From a checkpoint of a small masked image model.
Training: soap at rate 0.0023, batches of 384.
Rows from block 4 of a small masked image model, named by matrix and row number. Rows with one number belong to one channel. Each number is 500 + 50 x the weight over its row's rms, rounded and kept within 0 to 999. All counts start at 0. Numbers have three digits each.
After each channel's rows are labels from the 100 images, of 14848, where the channel reaches its highest value: "responds to" is what is common among them. Only what is clearly more common there than usual is listed. The data: dead-leaves pictures: piles of overlapping shapes.
# convs0: first 3x3 conv, stride 2 (model.blocks.4.convs.0.weight, 208x144x3x3, each kernel summed), inputs 0-143
# convs1: second 3x3 conv (model.blocks.4.convs.1.weight, 208x208x3x3, transposed, each kernel summed), outputs 0-207

convs0.84:456477525500450481543602501446575495525466516488567527478379556445439502390447565443478447426464529504605459511580518514502508574549449500561500455619448492530540492578477462547460461563502463499502541479466530391532539438442422618554421494490418495533500420471450494579507504455520501620480525501516480541541505478508464566492507429489467488482489513543492493504559584521496460494433570586603499524488485431548571401590542464523451
convs1.84:489408502507444508562502472518509420510553425504554443535490458529481546509592458446495524488520571510493565475553445512471529538459456486530441524491551525570543513482576470420474533539471561474389440502534502416474468461491537507492574518397522488513439524460470503495552446540424467483428534454460431374559546542514498528437459540612447508450625512494573471487467398415450498529590477492466527527541357495514505498513656494524561490398557461555490522467516413465495535506374516519554423505473538525572573484491478491433466558387490512525490454571440522434575411561473438520541600489482528450456560444568506470522525522468
responds to: vivid

convs0.126:499472429457508589464501516528443516582610563514576471457491507466552578493552557438485494531400496595436458433585409464492549452455482507523574491515584500537521485465514523540539432462364469458467543533519544465482486555419475575499384570487523484500523538470527473555576521506440430458478562426500462560480538504627550439567463491536585519559475454494432414555551566517546512506480512443477527433522481503465469437594529576480481
convs1.126:462547509500523480494508434524487515503568477488458431527455510404537392626512499513553466503473392622505503503544437518472416563515444495509423536530507481422429609450548474531488588467502508524484554535515526487516479537481506468529417446519461553496479536529568503520421443527524513569462393468456528482487556507523542393522488445462570594475447530464477500408426553517482493483661479533456470436435420491635484512506481567544532500538515507517376528462467459522517538519382500451516565430545571480456555481416499493551493510482443573548495416506400480562558531438502484536451548431559499576611574486462519551504455459512
responds to: vivid

convs0.112:484442410487489528558472541470507487541472538462482507577464483502410487556562517408659593422564431440435612463456508509557486498523458540551541558546516423518501575426524557495513496422502511522505506435504489508524452510424522491613589562449462468436473456490425427496570545487453548433532479509463483592482444415502485545551499571485544542521420438435492491564654462542481496399479466496496487543471502489533478478530432499496445
convs1.112:525538551461478505460431487395489464483432451444477517477466542482513521442448505444524521540508500532451452481431470412558575580444445432435546348468494615573441492470535492572480595542531519542534515477535454515494462452570536405476516445484511438391506468475413506585529406490568536535505423575535505509526498461613533472472439441484484526487426516505545540415508510459473502494499406562476551518475513497522458522467434560519495513433511569541434506480456490524484571485482515477483492497443460540490429420499410494561518515529409426494459478496559474450518610623551563419584479521367476519590409526387518503509554512453
responds to: grey

convs0.153:469513492501558459594506495546511473493413448467485523507400532495474527399578514510550510527577610462512490581452569442434458569447566465535507481494444421477512503465505542476432581494507541519530551467574531560484388569466610488579456579480549529568447561520488483466474463495462421418558506533533474560557548488527513559489452406561514536575553558451458440454567422500484382533479492465518465541516431484472576464559441503552587
convs1.153:500569531446543442398442405443520465506553507441441530460546550560499503428466513486537425465496537566373458524517527441438501523524555465533455458429509512537431490568422539397494495610500497438544577470508441496421551420534504488539513529445443521469569466569437484486563443419428425490512467471466478608424493464469487453456496435499454544545548581561499576443459417468518436487469523586575490463497537528589589534511539575523544456442469479550505574555564500511487565567580556580586454508414474594527554457494445473550515486553543485515581572503410483432481517445480479467521606531442524520466537508539434464482537541467
responds to: grey

convs0.74:503590579406493495538407534517541475476487459504517545580548391511507512460485466568561470564460482438448418431559582486542417509457522502513511523449505537410513555535548515454436489543519570485537419444436497506473434607471509514518490568534456474575503485549409463531447503423581551458520493569441494537458463449475495480567572467485606566540536579515523423562477551457505549417472539549410406409523534509598488468489506540543450
convs1.74:597517553514544551442480519561374511544443497510515511617491555484490508496404555556458600568535431530517479507438481500490418510449556524530500440574459535434463501552606592471482544445477476504453567490516555529563498429541532385541489545473460469459407461527559499459501453469483427447497453622468600540517451519455466465557560404548458458529551417462385438507543478452588542495457503552484475507575543543498430465564536535526510486511521502506543541528553502506517544432451588506417401513475426532443550529474491474493428430459541496466394460496452452552535404461472512448503633505586524435561459519522472495540539520481
responds to: grey; vivid

convs0.58:497423348409539423440466516535512437497512540467451519559473508440439546482615442485546605458562423406472428438515424470480584523567447501460520561527489550501430430510514498472477509467390615524521448515500436476544534453463471536542577433503479441402482490497545474617553523474578508497494535536478518503609446490494521511540454502459492469553508455474626555470527481452515535521483523501500509509569425524561463483484499560430561
convs1.58:586430366516553528454453584602482480541471529503454503534423468502511440442496496526475494495465556507472463442437552530605528502469519475478426472451458553385523485486434456572540521471542436476544510498551466612480557644465471480444553527466549501526500574458539514460499576454516520472526564537448490526592457485521545562461414463519496572483471560477546462471554580525418481471481578417559486462556523510411476466529490482467469566579562622496478450558509522379499558459474448400478500502579522405510597570517516456527428505446493495485475566458506485468556472441520456505482459630551396569483557421544480503481508508536
responds to: vivid

convs0.1:630432475478493531520434478538520556459523448516449472511443594524550472457551520519535499606484477521511438430661518467473536588579521538579528575618449517514501521432460486539457504485521455520563555517421451436494469440389451543416513483480452551410502555477521521546446526501562434426449555546478450449570469466477527505462543550455473557484432539501541480514477524485472532511494422499467492482533448528602632435521536489419460
convs1.1:527483434495437522587541595449538501401482570553517503521511480446454486500577475520475605335468444480496455418541435628500455493462492504565561560469472589495543546470522493485526532503555550453527444508562424529460448497568597514495478513555480465638539471477520466523512525443471447499592430554488532603456421516458493471564412462448563517477493538538469537605631473460481506498511441494529478500515584486491467449538583492487523527540580521462546527601473498523548501540445467557470468474494501472465498541556566538540384481611511497549494520477517489532524509463471476433462440505515376538514481574472464379523550514397
responds to: vivid